A small image diffusion model, trained from scratch: trained on pen-drawn characters of a made-up script with 800 signs.
Rows from block 6 of a small image diffusion model, named by matrix and row number. Rows with one number belong to one neuron. Each number is 128 + 32 x the weight over its row's rms, rounded and kept within 0 to 255. All counts start at 0. Numbers have three digits each.
After each neuron's rows are labels from the 100 images, of 14848 (inputs lightly noised), where the neuron reaches its highest value: "responds to" is what is common among them. Only what is clearly more common there than usual is listed. The data: pen-drawn characters of a made-up script with 800 signs.
# fc1: MLP up (model.blocks.6.mlp.fc1.weight, 384x192), inputs 96-191
# fc2: MLP down (model.blocks.6.mlp.fc2.weight, 192x384, transposed), outputs 96-191

fc1.316:124142136128185179099171091080064075115135121173113127057109110117135187123132085122105100172172112193120185117204125138219104165116194086108108118124066116128089142149107135146118164119128149104127171109139186118131090175123118115126114188090061111143087181114155114092139105116143130141
fc2.316:074129103123167167131107092097102147091144078152123094068056107115125080133161148195099180142162110088108137161127073112129103126124072140152191039110174134110128088164123105123148138143151133153124128124174061114143081151122154126146134089133116127176146124122124093131171112090070149107
responds to: thin pen

fc1.232:138149123128143152112114072111079115120150123133138169091189152112171087138138155152126114111110105161136086101132110095255122125101108093097106072137132146136171146178151144190124088129136179105149127092156163148116163137095093159123154131087089082134159132157108098232107118111158126094
fc2.232:092130120160105118077154020123179100216107139165130097087063159110119127071130135094083214104141106076090125155075071110143172150134138134136123130118069162126157078064166153090153154150143112146117134154167127131156142127150128105136159091113130150101121114090129081177169099062092102038
responds to: thick pen

fc1.111:109130126103176097113107066084129125152112092121130198140124108084112087110142117155130116191098115103105080171094135063180125116151100158148094147087101123169154151126142181109139118122050151176120100119144040099136115167110153079087095176166117102187118173162175119127125116179122150068
fc2.111:126150096113166168117107081118058116121093105070178139127133136089210138129100132133131146119141139155156137132176169085131144143110127151081121133169147139113132041087088193167118104067130136112105142131147102130084134131108112138015118146185121147082115150130116162190081109096095154101
responds to: thick pen

fc1.246:175161145170185163128121120123166079157106090102177142134225137101138152126117129149102105136127085196145153128093134099116109122091119080123132115126150137186129157197131163120155132148109156150119128166118144232114166100126118067162114112112163083122138132159157165150123114176163116117
fc2.246:155149131123147163169121140100096166094104133122173134204077141152133120157123110158111142097143090117099141123089122121146137090209163141114134164139142140186102148118081175126099098114125148128169070086138115116188131101158187156118128090127116090153140187144151083124158160186103164137
responds to: thick pen

fc1.337:111095142162125110106147085154131134141144126181166104126125164023079143104174118128114144110147092126134107098137129156177109166127157126195208145132145097174128039147159154157127145105108127108141088167132157148098135098064120097153085128077055051078137173146106070167187137127117084165
fc2.337:169168089172082150120130123170177162189115141172098121108138138080123165120161076108112117138151163101079127104117090154128129109203101182099014155070128155186114156164211133114064157180107120112138146102147145117116138142138165166160075080135133141111130157082132120167127110157101142085
responds to: thin pen

fc1.338:147156161138076128106156180113121152082107122116103155167144115123120076132148144134121133135124142126153162126116126128021180116133093130173106137124157043107146145121093135088173200115092134100148113065133118071201138133178148138131081149087102112108013149105120118147193076091131161111
fc2.338:083150098140108155132148136150149153105134045101094078167084141158102062174141131118136109160118149121121108116112151142114142115105118055153100173135072117070078147106182160169055119087122151160085123161121130145051104131149148108150057078116132087125127156095121101162117126149076108125
responds to: thick pen

fc1.35:110136109118137139132101103208127172129183107136167058136147167125150173150135128155184094093123177144119102120117119182164119138151075069144092113065142163108129085039126111129135112141132100126121168175110152132100129119134151110150109148083192144136179132190142095122124214096071068145
fc2.35:122139111091162069143138164158116141129075133096160189131149179118132141177120137171151128091112048105131190108108038125124141148112190142131162112118144115130139082080079126170167119098151151168170161082168099151144166150102154150112122188114118153167118100131141122141153154121169141184
responds to: thick pen

fc1.115:111063097115142102127136117118128082127133159129084142112105152127098141088140135147094167150180140104130150105085142133000107083141176106106107117084119158156121093127110135119186154096113138153130148113105134104145139113027127059087149115095113104123147063136125122126120120118145169114
fc2.115:131073134152141193128107128150104113138149098130110152088146122143128167060128068174139099130185141134160127215130136127115106137151090095133114177187090122082130139105177102149142154111112124109150113112053115134090134113070119150118146105140123105160129159135132105100194171152139192148
responds to: thin pen

fc1.273:161146188159111153150143136131166100170100037129143091137115128204151134082096147100103180149184167157142165133142111083140090057150160108107151161124140095151143120158102114163132163141120135077096130146063186135124082104172122109094105104099109103143140180084133159169062107138139160130
fc2.273:100119161142113146160094238149141124181097067173111127180180129080120078088161107171150173132118117109130176086132125105133161088074090159172114138089134133146125118137158103147146062138107147091136071086091163119068142162086153122150121153152114109149146138136125118100126149148110068094
responds to: thin pen

fc1.204:167172188159138137135147197134162114086110076140151122125196081128098142130152158125173119116087161148094068234169097117158179101169123158103126097114143084070094074141098108119158155097121155137156168153087121101153159116144125128109138141120147118131139087178079156097118108146107083178
fc2.204:138135155128158154184159150120138160137084114149098072148149126123105138133076184082153156148137139125127148191205177103109113148083107147096141098139108164102148153173110090178138141103092111133126099171143158112119136103176164109067133086106136134113132135076140104169106074135147121115
responds to: thin pen

fc1.61:142102116143104061141091126145132123102045116146129204126119143108166138147153132105108127148085119151173121131109142106013123092139078115167100130132097086166133153151100114105151128044131117117146115134095158137091156141126134071089094112137031092128127113114156109181139031138167154167
fc2.61:112066133134143171115102066136152170136153128185112103112088147133137128133125112093104139159079150150129103158107166151110141073081116064105093087117117141089124088100197168141081102190146157098117078168134125112084109067105110123106129110145110146141119157109121105126139091175131143100
responds to: dark on light

fc1.282:125097147117119062176060112138138092132133129121150076143161116135059143101171048132167089140110103097102213170156112128129157132133077146130158127153088122171101122141131123139171110140117084141121145175059087090090101103148100074147098135097135103086155237159125120129198162131104083142
fc2.282:115144120094161110125177155081159098115123041147145193136139181137074151090113177109219144152123119128172203139132068140135081125188196117118065134095072167128110118053143096148159084123111133123159088119086090115140153100138072199130145134091129101108119102105152104103136114128180111108
responds to: dark on light

fc1.152:116043105175074108157114137165162049125120084113154102113123125133171085127080067104163094102074123101147157117121098115216127129115138182153168133102118137147111147160152176157069113143153118113126153166085128172114148123119131120140134119205182128088105155159141159116077148117095061179
fc2.152:094130186170084087152119147179168051148119141122132106154127156093155144119124114088155145183119108153126167044085119151136134154158096172141093148130177129123151104067153156098094151112137118151146083066069134090141118159106107149073148117119121149118119032074120109124097102173070149102
responds to: dark on light

fc1.308:154140132103122162098106099113125123120113136126166150155158080114088101089137119128139107126101132157108109136064084064144159107137048169129129114098106146083128170153162084134175142110105161153126149118181059157139151157128120097090166141114121151114136150175098112083107026141166153148
fc2.308:080146156109162189164164126108120087103197159104127148130125077122188108164087113161077123093174116133139109131119206115117151123108174143147166105135189169098121118080107148142131124089165115101129089077141056102107150076132142135043119120158135172140128117145139108137139176168187101083
responds to: thick pen

fc1.236:185153086189157077153161122084122138151144126106136165103100087138113135158152092136133208150089162160141122098188161192096119108115179099122105141147111159067049065090083138067133130100176150126092162086135100122120117122087162106099122096121058203184163113092155143155165159089140063111
fc2.236:131095155091150103157105097104093139070215140139135144093131156125094119103129138143084067081117172149090104163194138152112153120094091094163160070167105114071158115127106185178147134092162138116149166097101103111153112099112134173131142136144124170102138153150157134113113064173112188172
responds to: thin pen

fc1.92:091115110115108045173099148128151129109128145130126156141134038137144115153146135070111162114140118101123154145184066134132113125097075142131166186126051081116137102149095121129118171175104147113093130157153054130085097063103091079137221148122180113063106122150116055162105161142152107087
fc2.92:105187133165055062126112134131229170041194100102104071132115065160096163120100139083101111095100101129130132140158211149135139130186139128086151110100153125174108128186130096118090133094131142124156146131120095137138143140169114111181089133130122125147140137173145093170137157116136105176
responds to: thick pen

fc1.247:186124144143122098146117161077157093093133120149206141163173116090090057126162114128158097083135130115111161152201146139103109161088101159120128115121122136125187140088149117164185217099124104088147119145093155164066091104111136103088126092087169147127143143092118110124136170157101090149
fc2.247:081127119179092054142106161149182131160143141161144073112154076101160092122111136122151143200148132062155141093244105142118142149072172120138157150141144115160152068160087095116157110147109125088111106107144167108111123083120110123155088150097111086107132119152158163123104133106069123191
responds to: dark on light

fc1.153:114133158111167181169138170110145101121128124092107126148119178153106121143102140125123108132097101140129150137175171125000120114119083071128105160115137124077081108110141095090164173133088183129106200088170139096128147172142130082126140125085116141160085090114115178118139155114145169099
fc2.153:119118096111141191133107193095110058108131106069144148139081153159139071121105119142128154151119127110135053166103098148139149079083137102115145112160114116072130157092156116168164136166149112112188130215113150118104110099186153145128142124099109103081140191149124146048154138156201124142
responds to: thick pen

fc1.186:138135121159139119117140090129208108126117125105153123108134153128098173101111158140085196139170126132177162089175078128255147118148101102096123138137104116155164156147129101052114086073124154138120091110117078191159126162151164127143125138136078115174100121106114106180126064126190104117
fc2.186:175097081172122120107100063135182126172094124140154120090100110080078125091108107132064136118097192134067096110148165131105101109124189141103144162143130137164160097140137117183137146126138129066149103129146070129091111103206133107198135124183121116126138127142128057149136106138118133125
responds to: thick pen

fc1.213:109117169111105127125135176111191043114115072206131105099057145140151111157064094143108162120172129135152148181183111160146128133092136175113102137102119167137093114182130121114076120139100163147108112071063134162148070124111123108088154113109146089144143138163139112119050121153110072130
fc2.213:093135054063094206101130193176134143105176191113121161118125096096086103116142138113183113163129098162156128153119176065142129123167138119186096190123146137150135110140117101110094104110146131133206139105128140151129138099132175107119132209162114162128123106157126176132111137175139083133
responds to: thin pen

fc1.355:150158138136104166170081090133125183129110128110114159106122114107153093176100123089148097160141165131089173148203115099159112111174126104112142131144070171136102171158087151117105103133120076108131098111148111129141131124147126159163178137138084146186162097199165117155113095187157161139
fc2.355:134136168098084113153163143117110163128085129112172129109113076110175090206127130100136078067159078181080111116147144169131100137060132148170108180155076124131107098149110132115162158145115113135073181149169157137094167097139166100216132136110133103124147119093104132149137116125146132124
responds to: dark on light

fc1.193:149119148122124153117154136141182095156165093107178157157107144120128073077145209147143073119114060118089066158162113112141122104115103173125119107189100098132118075072171152084131090130105221163124162117110128174164147121167188112067151114140135168100137118179139155138076101168125098130
fc2.193:158145166059121104118087186143124150119144082132083149171145067119120170155127146123230111105121098142096139062161147118123103100132127116077137128140118136101082109068088154111135125134140115096134092142089138107128146140148086142167087155126125101092124130155104137193164099099180158121
responds to: thin pen

fc1.380:150137154123089139160171084129148051099133159160137161096129177122092081142164181115088152159132108119156108132129130120118124150116095144114146131150116196118097162178112119127118108085140118136114048100154182117106104124150145074137082126074086113138124075169149164112120112125191122131
fc2.380:154176120087151106133122060119134137113094111148114103150103163119076124138123069123135161140065078153137146152127073126123155058188186126146090140141127130139145014105180098096147110116111103153172142082140175110110120131081142128103132132152120107152131116087127102104157127122120094054
responds to: thick pen

fc1.234:137134138146151135164115156112123179081138105121136115125153092152082124141096173149150143117148123080117197178096128078189158195123186123150132152128177163081165077130127139196157121161183185118155158129038137128131125105191126170144124113120187125136102151146109117062056140116132108076
fc2.234:113137146106119150125156129148121094116113127076147144151101173133079154199137145151158089075071084168125161114109193105124169169091112121114123095145155091090148138122081126170096130084117175104119151196123109144120163175065138123079188187107128118103122103133124100137110118072130103149
responds to: thin pen

fc1.141:123100121101157134103129146139121138118117120156124104096124178060138104124111100180158109121065127073137187071126155140220109129157148121165165176170127095151096132137158135132074158140152129119166176172133105094151133136091144125105126102127100084092168141168069100129182098093113136146
fc2.141:092093146095141174060063190099087128123227144157115206169154165085140121122150119103155188176122153138114167059123069119166132123196117161167141145185145159132107124097198176159073132142114124138148165120127106156133136152164160118105083128194135147117120086134111161153164164159139077069
responds to: thin pen

fc1.172:155135145094139105145150156150113169125128099151133098140143144134108095100119184130161121094182160153130124063103150084090131079119115154138157116164130122157107107171091123126169156171099161081196094153095152168111076154190091159100185062119133120144157183153131128130113086163164167158
fc2.172:160143178163122184162109111119146127085126142122197133094169080089148101171133154109116188150089167101154147150160087184096176082135155139132178119143111104137149086102116188157115136165166133068166152056131162129150081147117204107118143129162127116105125124102119131157139133109158104096
responds to: thin pen

fc1.347:143099133123051129089120132121117130134097112117188126147142197141093127091140186144094142121117096144143102150141089065101125172111144088172136150118170099117149078145090163120134119112157154123142218095105194158122095098190163132130129128125144185146108133204118156077073124073080137062
fc2.347:171104120107046161140146118176130134162108107100131128135149189132054140169102131071164151129107111130147169133157196086116139089163076112117104092126077160107082132081094153154171118124131147103169122156191100120126149087153134101123128120119127092109128154135113093129065109124105128157
responds to: thin pen